{"arch": "uvit", "model": "class-conditioned image flow-matching model", "dataset": "pictures of board games with random positions, seen at a slant", "train_examples": 48750, "image_size": 32, "horizontal_flip": true, "conditioning": "class", "objective": "flow_matching", "cond_dim": 192, "targets": ["more pieces"], "num_classes": 3, "cond_dropout": 0.1, "logit_normal_time": false, "norm": "rmsnorm", "norm_position": "pre", "activation": "gelu_tanh", "head_dim": 32, "fused_qkv": false, "qk_norm": false, "layer_scale_init": 1.0, "parallel_block": false, "dropout": 0.05, "inner_norm": false, "moe": "soft", "drop_path": 0.15, "num_experts": 32, "moe_every": 1, "expert_mlp_ratio": 0.25, "slots_per_expert": 1, "shared_expert": true, "patch_size": [2, 2], "layers": 10, "width": 160, "positions": "learned", "residual_init": "none", "optimizer": "muon", "muon_scale": "match_rms_adamw", "lr": 0.0024, "momentum": 0.95, "nesterov": true, "orthogonalizer": "newton_schulz_5", "adamw_lr_other_params": 0.0014, "steps": 7900, "batch_size": 256, "epochs": 41.5, "lr_schedule": "poly", "final_lr_fraction": 0.05, "warmup_steps": 150, "weight_decay": 0.08, "adamw_weight_decay_other_params": 0}
Rows from block 4 of a small class-conditioned image flow-matching model, named by matrix and row number. Rows with one number within an expert belong to one neuron, the router's apart. Each number is 128 + 24 x the weight over its row's rms, rounded and kept within 0 to 255. All counts start at 0. Numbers have three digits each. After the name is the row's rms in percent of the matrix's.
After each expert's rows are labels from the 100 images, of 14848 (inputs lightly noised), where the router gives the expert most weight on average: "lies over" is the class under the peak; "top examples" is what is common among them. Only what is clearly more common there than usual is listed. The data: pictures of board games with random positions, seen at a slant.
# router: slot weights (model.blocks.4.mlp.router.weight, 32x160, trained with AdamW), inputs 0-79
# up: expert up (model.blocks.4.mlp.up, 32x32x160), inputs 0-79
# down: expert down (model.blocks.4.mlp.down, 32x160x32, transposed), outputs 0-79

# expert 3
router.3 091:130145160153123152115131174082146114122154168109177135155122108130086117118123122131176137103111106098115116113098123118146119126121136166140127099089146117158153122156141102095094113149159175148096157126146146130145118095101101151159134107
up.0 088:111080069123087113131155096119085101130113133136143120102118149125113114151125135146096092123114127115135161095185116124122145122147130143121184133129098118156130146115136119093138116131135181131116081135113155130120133127170148138135108156
down.0 092:122137175122113121106136134110132139108139118102162159152101173137142140136112102123128127118163082147082082115086130152161092146130128113132082099158157097131104154107143147137141140113174138141178140114120161145138143160146148097079132179
up.1 095:108129133159115114137131143130160175105119128116111139136118162092136122131136144172135134131126100122111134103110148126124105091112098146124123105112138151111066112204152136184150089124110088150122115129130153093137139117142129140137077171
down.1 099:115135147126098132130091110148094099136135131131143118173139173123133130163129102102139130117149139174132142154112131112163204132155105103129115140157138105145142088099133122101171160144087174088157134089106111153125142111147141138116152138
up.2 099:141126094149107141159127119091130161121107130166130087141159189113125109173102124100101092129135078110123159129127119131105107102163095137110105142124125143120148109136154161143129147101144123139150128160129156078138110113173127125139142104
down.2 098:127139169117199110128146130157138143103142156118175170143110127104122144084112133138173132141099102101118153175147129115121172147090147123133155111126104134150138120113111117139169172131148152101119118128089096160131108112140115161144166108
up.3 125:095089096124161137157084065116149089127136104112120164116143125119132081134100143055130093145097167127129128158141101119096090133128154161110127138147126153142128143127137145114120132152105129189151130172114116137110128124157120107125097122
down.3 131:107112160098069128110129114193126126128141107141128149119125099136117088128119161133132139141094126142120115100135115124122094134120141131088122134155147148167137053113102126105156127108117105152167111113141101163175113164095153180127135066
up.4 102:117182094147130141120111205176102137141105127110109156143086138125102143107108126148126167144110149098112145124132124146106101133091083118145094146148097140163113128125081094119118140161150111118148131108100114132126123135106155160154141074
down.4 098:115123143134161135137125031084166139110125151136134113103131118103165083154117161124114101102113163144160132125101138070181143109115145111106133131123124099117118156136134120162120118090141133148130114136109150142166146127145123158083107133
up.5 098:145157134114098110117091135142097141144121135128122119143152130142174161132076134100156173128123114132129126100082172134129095120114141100141139108130165117144133115154122190135158135095131149152121095132088159130126108090157100126102086144
down.5 093:102123152125119110139123118106163127088122137106146113116153128128129131135144131129173120127167137101121115094112104149097140156154155159127097078123125120121132082115212063073103133090119085129149125179153120158144133144143152135177131128
up.6 094:092121097157113141109099169147152131084088102138124138131122168071110096151137149124144089151114082149093188132121104154138130129088100144155144094133120100147135101111122141092146127105131096112142143111123158122134138114068155152128119073
down.6 101:110122118122161138138148125136134131163114092126082165114141150179156113106123089138064132082124140107136116138135155114124136141119127111127116106094149140130166112112120136121114172171130163120117133122154092128128141144164089071115095192
up.7 099:118102095126121119124133112123112095141135133132108156102162108136195126080134109116129144143131135136176096151148134166107137116114146141098143141127156120151075100156137154175123063147126149111166092132146127146130149148099113127148112126
down.7 094:136123087125141161167142147120136143116159136141089146113143149095136111112188129111118112090147128096112168149172157145120133127172147110130125116116114136125173146099138134081137124144143122142120165148139145175147130128108132140160181107
lies over: board
top examples: nearly empty; stones on a line grid

# expert 9
router.9 083:108123141167107115119094184126127089135105114118158093117106132139099152139101124098147101123110148122125119131130095159140098117092125147121100110113138136142133133125111066141131137137175155117140171122123143167133113088140178169139181130
up.0 093:157145070093100117116146115124151116095129142123124111146136141114138122155132129127152091100145123121135138077135148158141162115167130156112145139127152121165150118076152103125148176113128113163142104138139127092137121133134166128123100148
down.0 104:119122112142142086163160087107100133065133122154104165126111139185160092143135125148129107128156090111148166131105139141134130129118152108138153123137101094145165161128158140103120150154098159092146122132098111103145114114111126106131127140
up.1 097:139141086089126160084116155128176115115094104125148144159119106111120059154102100121128151137115142142147144128144111159153077154122137128130112094142115142152099116167116172103118144142103118139124124160153113132123138097082148142105084090
down.1 100:097109166166155102149108154135127102107123145141096098129132142154141140109159145094163115141103119103119082147101142105137123133127106144144141132124159170107145142123099127110146156135155128108134114135142132125141075133183141127160116136
up.2 099:113107118146091101126121122120156101132106079174119127134087139123128129093129154074119144145123114137105154141128151100170148146130138177095122142132152141155162129122151132134142076109136124150136085136111106103159108112124152097131131085
down.2 100:110141141135151141166100118111106156138175189121093152093144124119186138119129105139135072105111123143166151164103117146077104111135118126144107102087098093087127166163140102132143112143129148136140172146117153129128160121113109148112141161
up.3 103:125156085112108128181121105114139141128129127166112134093161149129111104107145156132135110129119128133161105131105135122169140113125139120105146122113133104133097146143143115129099124085148169084131136125068208135129171130125135102152109137
down.3 094:105137105119115121117142117070123110151105146102145107105088130144175085112139076111107184127163128103153155168148097085164143145081116121137133155119125108149120145127151175127122111136112120185157158163148098139116108152132073137136095133
up.4 084:085145084111141159147105205174119162147157084130096164154125138091121154125110100122129145127141128139120166112153093107130116134144107143127141150106105106149154115100124113134114121080138132119150126082149106137137090135091141103065120163
down.4 088:148108134146151122150094077084149141089130174163153123158140123173126146119123093100126143133113078131121128111111135117164122141086149116139145128133114147122137135054125129144112172185129133119153114097120108121111159168129160135142096101
up.5 085:112152115080143144115121079140147066104159162096152163123119127139118110135164106181121125114110137140146157066090167121163134110153160111162138137091138148131146126090125121118104135121123110138114130124145130185127137138111164186113159104
down.5 094:152108123131097143127120102091107109121127131117115113083124122121126142165108131142161107144142107111169158143144103154133127168099120137103148145153144106146130112098150180101129132107170138111129152154159144111129109135131104101124073087
up.6 092:132161150119087164112105127120126165158115159124107107149088119155094118168132128154162138087114127166147139092139111134115099159191094132143118112196147105132110136138137154107101130150111122094116119169128150122174109149100159101171100156
down.6 091:132114148146159136115112106177124112117140098095109170137092179101127098116164115117085132142095140133131089131139141079120161151093187153157128148101101151110145112121152108142135108130132096143126151129151129157151163147162081168111141089
up.7 165:159143117105139107139173132119124093112143146134180147173179104104138127130129196127113084139158126112124117155115111134149114104116118107121132130148138136064155113151093113099148154142115137163123114075125172146133148165176088123151141104
down.7 157:120098092151129120130102123125118148167148144111111145123070134126098095131137113128129153132123132171129157136175134120101105101131106149172149113096109104161114138066158141137109088151125150094130126199109088123126103128062140110114095146
lies over: board
top examples: nearly full; digit grid

# expert 30
router.30 114:151096182166109156099117130122125078095134115131117151081139113104115105175155130132160150131101097124127136123173102117167115118136086131102133111117143127133098071193160105142123119148174146108159136107148131111098149128070142107147107129
up.0 087:092140117145104129129113142118111119124117138144121164136067153094117100102145165121101118101176162123094121145149094164105131078130144117107128135162147150149112166134124125133103104159132137099134104137106148150148103141156119109097146119
down.0 087:125095159119114149095136165116146141123117142117136122142183140126149109121114111147149128122131136161142125086174109105147128140117113170122091154108130154086112090092097110130119136109150141162187109103096120088122136103097158106105108116
up.1 105:093115143146136138046150113111112083125168152108137157085123116116124072124124128126118176150142159106140130094138092130124121086163128127108144129117144135179126110142157115169161158172137126148126118165116113102144108113113131147123111136
down.1 106:134172124123107098126130108124133152129116122119130159066120123115144081127137076122132145122158156137119159147112118158142127157099170180094076101136129149106123160134122114126121090130137147157159091112125141151118179128144143137102131125
up.2 095:096148091116111098126108140131114156150130184169146106147154130143112130147122107120126126108141130070118051106118123122127121146128130108102142115130156125121111131087146099150096128173122156124110145144098172135143109104154150117174145118
down.2 099:107156125142145113157098203109148123116144154108165131152125118132141186116113137128118118171173121123141117148129155132095152099115107118156114065157122117130115144139134124134113152121135094100105133087110133110162123170121093118131105145
up.3 097:109147093139138100157136138120116102142163159103132109147146158122144203109157093095129138109162152129136100114104145179150147115158139117139139152173136117141162139089122143156158138120127138106132085122126117134114088167148126127082176129
down.3 099:106044140141133171091086131105160154124124102098124146129159102124118108181100186149140131108079134128109141124103113157154116112120149112129135120133182129115120088145118089123130145098153103189134132137140139105085133164120109151159113118
up.4 095:161124131113094120131133125106065088148158106099147121129123155142117198150133119094169080108134123133129126114122137092147179141129090129112124137179127111110134091132114121148142176134120090117111133151112131122113163163128121101100119127
down.4 097:110134133149132137173122092129139159102133127136085131134144125154145133136123120131142122145136179134113102068145132122123095118166143116129101143105132122123138136112148140138157086150125130151161158111145157129143124156114111122118124125
up.5 094:175145152112126149082156138093158119073128125174133113135061147118113156137146124152152119133130132147066165131156141123138144133135131124170120119096115128138132089138178147107094165126136102099130169123153143127124132140167159094141119122
down.5 097:097118138088132099135125112131117115157122087104126107123129139136108106095119130089120154119110112124148102155139096160118127132111133168110138151162123126124121180124084104108141097125097161109104084158149131137112131112112112145118130119
up.6 123:146125076111086162111111132145105129128107140118149149118096088124113169112114116098101117094089135121176156120126158161147141124144128129116140151112099137132151142131094092121110150158112123135162146130124119103145119129172122137108167096
down.6 123:135100120108128165108129161129084130198135142128144121147123147154122132138115123092106089135152111110156086156138144122109148122101169110109147126095073149107138124136137127119147136174086130090149142124083129168089112058160137149120139128
up.7 087:128077134099131113156153170135129109107106111161089133131121151147101123121107147165130126122134097124151120114122098116127165154136141088115133149093071120088131126146124119130169144078123124153153089075141138178134139118122143112098133138
down.7 100:121129183164118128160139117181110130139091118102123104139092104106080146141158109131098153162128128147124132115130149104109137116124079095138088142136098116122128126132111134134138123092142114128117148117146098167172127098143111131119145124
lies over: piece of the first side
top examples: discs in an upright rack; first side has more; nearly full

# expert 1
router.1 107:095082145144067135143125126161136123158120131060088163140118103129109084124096163106125162121108122083127120149105125117121161114119161124094137138150157122190147146123107131117084101132144176146155130117115142151154078163138132126131129096
up.0 086:172112098189104167112129121119119112093096142089095122095122139127110146172132155072153139084148100108111140095095144109141154141130190109134131112115133125157151133105116145094116126149107078127159116129084145118116130138132127108095139158
down.0 089:092128122114127083182134123112149153080134112176102104143114145096120125125118090154112127186122135176132077136093145121112109118113076118142109148139134129099121172143169123130158137137137155153131132102160111145126122099119141136173155161
up.1 106:076127146134134096159121119094147116105154137088108133133160104156151125151135108123128118146122114145123115140160153059092132127140146135086146119108096156166124139100127170088139095072113135131161114126096119135165081137117098108158134156
down.1 101:126165156163159154116148153116128094148131072140135153108088113116130128138119121150141139116101103127108151163069132179162100132117134142114133101160156067146105159136135096111110077150114113111121154115156111115137130111120113121141122129
up.2 122:090129099133109113086100156129128126112171106137174136117122121124140124111105096109111136147137080172142116120170171123098115137143110148112163151115134111134090145125128139097160122070150141125169084137118112121102095125149138125119129146
down.2 112:111123116097129108115099101108178128104063153109163143149155126137170136125136118181117104129186176141124138138122102114091110116164080129160159107098094139126142134116148118140146137132087126160093165147134112117153115139122080119173160129
up.3 104:137130084139106106113144122210077122147071187140118112160119109167116183141102085102162094131117099099132127144089155124139145107153142133163148091136097094131151150120187129146161143119118132131149125149117125104089113150173100140121146137
down.3 098:130092110093121102131127126156114146145143104102155152129160111112125115097147088133104130137108162165135116112101153117111115117103120136101140131135088142098122092215126117109130134121125118121126151119138115122141133109115141125134098123
up.4 114:122143186116152140169116154115128172134135125120147080175143181144163084133127086165130102112084092145147140144112098102120100148139113128185113119102123111122119101145096165147148116094089141110111101091153146145098108130087081117173090156
down.4 115:148119162140105115126167075106116103120108079096134138112095134126075183079121157100153093130094118106128091105111106135134166161130157095142133112115155142128107120121123145112100139149122122125138109189125096140104149149159187137097131114
up.5 090:145130170139130136136164086118106093118137144095112099127118168150118164132128094101127131065059119093154159167142130129145134142132123097117123123125120117125137143175164107144133150094138135083099094167120124138138066126138145097105152117
down.5 091:134118076148130135102092153083123186113147097150163178122129108116142118147156124190160119166140102159074106086091130130077102145123142144120117121125134137136104121091142104124116125153155115139127146137121117125127108069141148139121126147
up.6 096:112136133100103107088151144092109095080115152173105131067115174136125118148137130138121131130098091094151097144110088134165156127139125119120103118123120127145119105148169119136074129129119155080109167085144169096128131113136152113160130163
down.6 103:117104156100126153158144123124136169134158155121139139125095157117125102103135142125158112081132140105109142116149093142130139141120114107114112111187109124120136171110162088145144116136163116087107120116073129150115158136119102122100146128
up.7 079:158114119129114105149114150117133094111089137096156125170124145119147144137074127104185120110113143107126096113107142163109141117115118164143103110103182101131151133124154116152092109152120121145120143135112119124126159165128114107105135078
down.7 089:129126141108144161105145104126124161170127098140122163092123196131073132127118141107141103141096162114097128127154093140132112132120133132139113162174085182091096138131094136147122141123105151124110082158160160128090127110100148161100156168
lies over: piece of the second side
top examples: second side has more; nearly full; noughts and crosses

# expert 15
router.15 086:112178123160086132149090188141139134168091117123162168140121159105094118142086147131163154105126105113143150095091112140136112096087120193144130130130150132131156144117097141110125118130158116133128139133157129114127141134102080130155159093
up.0 098:099134051120103134125098110115107129113124137132108124140145088092136158128138101129116102091150103153151089117151157136114123152151094152111123118136117141105097106106132116171183137095156090183167131139147123079110132117121197119165115145
down.0 092:165128125155109101116165120148106109099080129134143160113157071159123119107150094105116138095117075127139143096149085116124116101141103108093143154119103111156106094160106115137135140138110103149148088157121117101119097090083136174153150095
up.1 099:125143122160151142187141138103130106141141131147188136099123144105114133137112118126116167105086126107097129113128110116126103129148141118175162112115113132158151133137167128141121185162141153118129088128086126111140117136148128137134173105
down.1 093:148115132114098144163157090147081147113145116090102099154105120120153059117119139162142123122157157138168123129146140163125135148105128133144114095171158131130115106102106139160082099125080122129101140144144155138121171131150106130123092106
up.2 105:108151113176152135086126145116114150064167158104148121135155162132194111121123090116117127052127114083125102126096106148132137104093127089121120107087152100145120143159123108142181132149147140120125115105097112155115116134143132125106107157
down.2 112:119123123092139142163142121162128113175079129156137143124133114119111088144110153107110138126103092097118159102142139127149132113174066114129110099162121130133136093092153131123088153117104118102140127132123125095138182149084160129150120102
up.3 108:150153144103097135120126149139141127142090149079152110150100165122147110126129128142130095121123045131111132116112157143123151095110120105137117091100112114144119153143108121116128121098134149108124185098118110111113146144139101107164135096
down.3 095:158154126126158101121112114154119103203163105172131147097136120155120120120150119124135140150098145108154110125182088114121089122138152118111136099185150095146133118145137132140146152183118100112112113126146167132133093136129161129106126127
up.4 095:119136134098118118106130156117126084150104101105116155130134128135155137126129109091122124094148155138097092150074142139102179119065137105100117174153137095064132133112101162116160125124127148116111107101139133135101149165162103154070111113
down.4 091:090104095131116171098157148124103148082130147195124144123119126120083118127097154098167150123152141117088143105184095155165093069122122160144116110129110122133131107098137155135122156129150083129128153125121126149104153148122131119146115180
up.5 098:150131158120187125138116112128129111139166117118123129118118121093147090098101177130120111149121164142141191183105108158125114093148136107127095131162159163123105120144102124143139114151148140147129171140153175170149136132103122135102114116
down.5 103:165154112120108137094123120130148163119124094151094127122122119143149124158125129107130091174113137145093129109098127135151145123109125112127090120120094132152142103090116132134133131165127142080140096106160129109093168110115135081104131119
up.6 105:152151104083161145121100056084152083107135124124092124164136088141152124093142106119119110156096158122106129153168069188118126135113167126110137142166142162147127118130126124142117092121124154122152125202153087161136091157126144095119144165
down.6 115:084075126168153147132154102134157134102130107151115117146179148118104101140117119125159157130139117128144111119083133179159191143126123166167110135099141127111091129159180133088141096170119143131148104113122115133122123112164125145107136121
up.7 099:113139152106166104098124165125159159125171140140101110121135129169140118153137133137148140095115141203127123111116124166143163138113115120091165141158141144138161100153121111165153082136142188070132110086129147164119087132118165107145141134
down.7 099:135100114129122130136130116157117113077134128151119106138161114122134155110114091149135171136100119105152124133193160168113152145084123116109103135133153151117126101128147097137096146097163170143137131141115131151112153093123117147131109174
lies over: board
top examples: digit grid

# expert 18
router.18 087:131084104168175113132115135093144160114156165109143110121171136138134101153080121121140121129109133112063094103151114132092150125153085162154209126054129106110185138123157111146158161146152128114097163161114161157121113140140119115101138094
up.0 091:126141151147175109096146102144163081133135114158154079134152136101093118164109088090139200139113115121130164144144097137147134144152130105056107144117154130147183112163138133132082127150155138129123123106133167132137116112131133141130163068
down.0 089:145106070113101121173117125128082131179137126139137138121117127186136110104124169133081116139183170152106134129136149116115152091099137130116142152146115147126133114131151124100163139123130138120117140173132100099114145093136092131111133174
up.1 105:133149164115156190141141130123108153161130098170149121150126155118129073128110142158142078102123096131137147106125170128089122103113130127113164107117138113129133182116131127127143194124143130146129121148103112090139159097118140096132140137
down.1 099:164133125120153132144147117134158111178121153122127138127136079142154130152148114130124137163101156125150098135108074135174155145139094078128136157159137124179102118111137150156106122094151139132112114172130163170148137144116146062082095125
up.2 100:132153112109126135104092094114136168102168131150095146162130091133089107116117119110159148142138180116189112140126097145123137103136160112144070147155135127130121137146188095170106129161073154109144090145163121110113111140144171146125109109
down.2 100:126169143093129131132156123087125147135073148136089153119138149130112148116176147118131128138136146153144163080095089119153163114102119142090150092110126135077117120129094104135084136137163089127129137124098139090071156103127102134123122121
up.3 102:113159131115115119094126136141091149154113091159096122111123130127185114141154118111134116074130133159105133140132127134110129124107126168109123105184140143170108140147107159118098114096101141081127079126079122129099139112136119139105133113
down.3 100:122135129177116116130097133128131054116135107136128167124118078113067157155119137100111133117105149108166099129127126122151125111142156118121138115106131116149137168148185126076172139154143150141143132130146117109173109157109131097126152147
up.4 097:093121158118150125163147138171132106116105130170094137153140109121065104094132112120162118121120108144116133092138119126097121112136159093125069123167119120141139137122176133129088132165152115126159091125176135098144117112141192179137113106
down.4 090:151147113151146133146094146078153118129141120134124100123093132158163144109135157113106119126129127174152097150126079097104130112149160072136124144139112099100126125120087174131154114131162122129097122146073082103117141118125103108108150155
up.5 103:133116135118108153176138128133124129167136109127138132168160130116131129153135117147114117103143121160146135149104154109111133085143184152096107128136119088182097127119094153147149132104178162163119107150117124081143144118140085132151103137
down.5 111:137146131114147141121118127151141100164123154097160124125095100093093138131163130138141154160082124174076102130149104136096110146154090080139129134123156130114161138149169121133133088097122143150166130111111157149123088128108124089115121072
up.6 100:148150114094130134089117127084115154110131109135123137164089140113107095136081154121117138148096117118116138139116087125120109100084167140111176130116138172156136133143125121132141145165149135103115169126187159079123107120111167128153145119
down.6 095:136097127114163139137133100071134120171122139134120142119132141170135126090150133106109139103172154144164111123130129127135109140154117099126090133111107126113157091084114091151141135129169096098146103112050093126092127098151122162143125130
up.7 098:137099141131135184130115155107083119162090150157180154120137155113152147143113081124107124093131125190114154147131152121128142125148143172097127131116145150147118171128111158104125125152151112172137165120076132119139114099179129153132116135
down.7 093:109138144115148069122136121121144124091141117114146141114100089125124113162186119119140135119158112089140151141175124164129127151077074111166124122112124095168141144141131125157110121104104157122123126151134132153146082163113138134111081142
lies over: board
top examples: noughts and crosses

# expert 21
router.21 106:089176149142152138154095165181142107163141120117166144137142106085120122108133131128120155149125139160120108205155143082127096108114132125093098125137173123144123158126117138114101090124119172130137141154135157150161107099114142130132085098
up.0 089:146132114097134092175113097136156134149113122136167123138081141133105108193155203084137127139140161134157108122148122141136134146126133137128155141109118124138151118086150124129112111156130134192130102165131147112119126140130145155137135103
down.0 079:131110110153142171124124134145102110115125113125081126127094121125152132132090125140082118178057154118139153129120120129125123110138119079141130132181122104145117137124091133103156166102142171117149151081116106119129157164121120101098146099
up.1 089:109130140107125159136077088096123106117129081120160150143096139123153096152138066117153143168140136135106115142108125121110122111128083150139111069122124098121100134123108141093146124101111109111128155137105106092132131152139133098118141179
down.1 090:148115094165110141106144154145120128146124190142133151093158169164120169123141170151118113104094069114181161129157135146132153098110149126063169127128102132172149121142143134159103142097095154142131084104112174144126103113114161149108138133
up.2 102:152054129133121123138121119128121138114125119149113116109075129145119166161110150110147120120134093108124155141125125112153197106130129141118127116139134117130133097165188113128119145134143168058102107097115168154103135143174160110132150157
down.2 095:112163108092123148147140132128112096123128154139109120115127143157141085081113113153097133118139103132118138124135123131148095114142144121115147131116118117121132145135160086140139142119165138127106134115150119176177103125080124142158119094
up.3 123:149093151165134090145126094145145121113109151184125124084127138096129160184093155129136112116117127134102129101107142143132113098107138117098170122107151138152157143161132088125136138176151092120117122136111131142149144150196142129110172094
down.3 125:132165082095143098120136187123097193117103177137124106159156094131126135117136106152127149112144169159159129096082158100142140111121072122152114098091076098124135133131126140181155169163135106093139121116159150095140115116134146109159145154
up.4 086:095141106099141103089080161114121155144106145157137161134086116131125122119141120121169135081103157144086122159149106133123148122170161120136136133137148178132133125116101159108111079111129134146106074123134091112119139130117133129120145150
down.4 081:170080127175112155093139108142106120098144134133112144161189123110125097106140158123110103152092130079146115090134110142148120163145111163105123152113164096104116134117124111152135150135125106141133169083103167117122125091110133126131137112
up.5 093:139140129140148094159155135125116140097119101146112129130128139110117133088127141161098125172116113119156096118113140116129117126106139101162097146105150131109116128105174163064138105178088104115147133110158136121141120129148119133179104094
down.5 085:128153177134114109098086100129077113159098082104131139109094150113105088152144110099169157116153132124118146133120084155112104140150096163141116153110110174146122145146054116130115135109124144143127107134166127090128152122136108136105117167
up.6 116:107100134139137122083109101117146083091136100099125167123117099108117088100155146141094132149156142097114156124125103111136090107128118111106088137147113169160115122116128119073133096150129168141176132095144106134118146110093123117130100139
down.6 096:133114149132109172131108092139095118101130116152140134128081166109159097132125131106114168098113129142128140142124111144157127148123129160126074108171140107156121165136126112117147128096164153166111121137159089177112108148124161133135094112
up.7 102:150132114128098131178110086154127149101150134172118093110146169129171156128146178111142116139100125098144093147133145120129105145107100149158161117128117155112131130137142114128120155125121121096125130137128152148100142141165144096100149134
down.7 105:116140134146115177139152132085088124152112131127147108151101089099117088085121087137113141115143165153114091088144141123118127134131155126101137135109076106085134138148145137119168108131123160127150129145126094151110164105117115178148136116
lies over: board
top examples: noughts and crosses; nearly empty; more pieces: equal

# expert 26
router.26 076:090158136133138073132089146167119113128105092134141154136139122111140114141154139082114165165133147161073128136141140141085110132130135107103097173131143141117155133098145132102138114107090119148096085103158103166122109130193096111140129130
up.0 103:142160120130121109159126126101144158139077138135131095164111163102112148110129149075129096099091092127106088179106118122140135107091168143134127115119128120155130102140119143105102147155139077125119134124132136113095143140144090145133074130
down.0 089:078121156118133154130087130124111139100165094137136124116129140110126104145132066116166132097100146135142103110120130138114097164138078155150129114105142154077151132109179116099113085095136143162129129138120150132101199111107150105149157090
up.1 104:107150105132098103165155079102095123115168115125118142140192154149125124139152187121141138122169160114113121108128130120145144106113130143126148139128194115111111108154132131109177098107149143110139095112161142159113112169137068170111123130
down.1 109:128073112137148128113109146150130112117140081122107159156103134090147135108151110153114145160139133124097122138155124103095099113126102098127175157129076132144110129150107173149118106138100138109145122158139109111162133089101189111109121167
up.2 106:095115164148121111128112140143133106182123142110148172131125165096128120179169135161179139133143091129140120137120133109172138127144144101168178087079129127129128127146140151130148156129146117112104106126163100099097136141134138110134120102
down.2 112:115141130137162160157156162131115109096128171162134128109122127179146135105138133109132131102100142110170183158137130156135088128137119108103120155100131135141160111141123136132130136121104157181126114141081148147134110102086118130141136140
up.3 097:129159146095142150121110148107115139133069121163090153113122149146159112085123109160118145087127146096143088095133105112100129143127142133116121113132156119180128129121125144129093133149145149135110104117082159140108137115084116104095141147
down.3 095:143105116143115148133181132106138177153171132116147106114142138112123121161122143122108119113110120152123082118109130105134114154102126153163144109133116134076127106136139097162138108125122139101131153180141105142150129141196158098108145147
up.4 094:127165150112114140150131154099150134140137104140124106146108135110097180149112137107165141108098115129126091125099128117137144157118107118137163120085167110146116134101139141106143135129127131148105150114141147093123158151113134079146099125
down.4 091:130116162115166168165128112147111131168097131126155148098153107075128091130098130130108163105095101131116167126144113117115084162117145153103135136172126122135125110154170168139140126153110159121106118118083180143142151139111114118095162109
up.5 087:119108112136140128106132082119111105097116120124119119120133145130132164133141071086157133107120131120150116125095179118113152151119133170099095133137158093139136128121139111118141157105156129135132192123116133089134172118150140156130106106
down.5 092:103058067114128127116144153132138134120141157091142169139107110103138110120113101157176131139124094154140159136142149111075160176129116149137129121121173108107126153118159117108110116124111102153129119135098152177165111113070145146128123109
up.6 071:129140141151179131108134178124120132133128175157122120141131169144123150110085129140137154098135099115143141105098102175135126132141149154141124135081082093093143081130109108131164142108123114102152189072134135174137128134146122160119140157
down.6 087:131109103130157075130156133125126118087100157112116118119127147125134143135123128122103137144112153087099150157120063080119173138095125129131130103142098142129128141153112171177131135177119150140127144105153092137146149144154131131132119158
up.7 110:139127116081148102154170084146134134155168128124128140128108153153133129110172108113109155119110171099113154136191114146104112122105142132114126131161144157141121130140141114133141134154149130146120126128099159087132106143144107144157169097
down.7 100:096153129145126143103075114125161127153135108106088109130147119114121170135110114132172127104134132117105108148041121113143153152157130110142160085089114132113157153125105145133123146112130134130137137156137115104131146157152159138085103126
lies over: table
top examples: noughts and crosses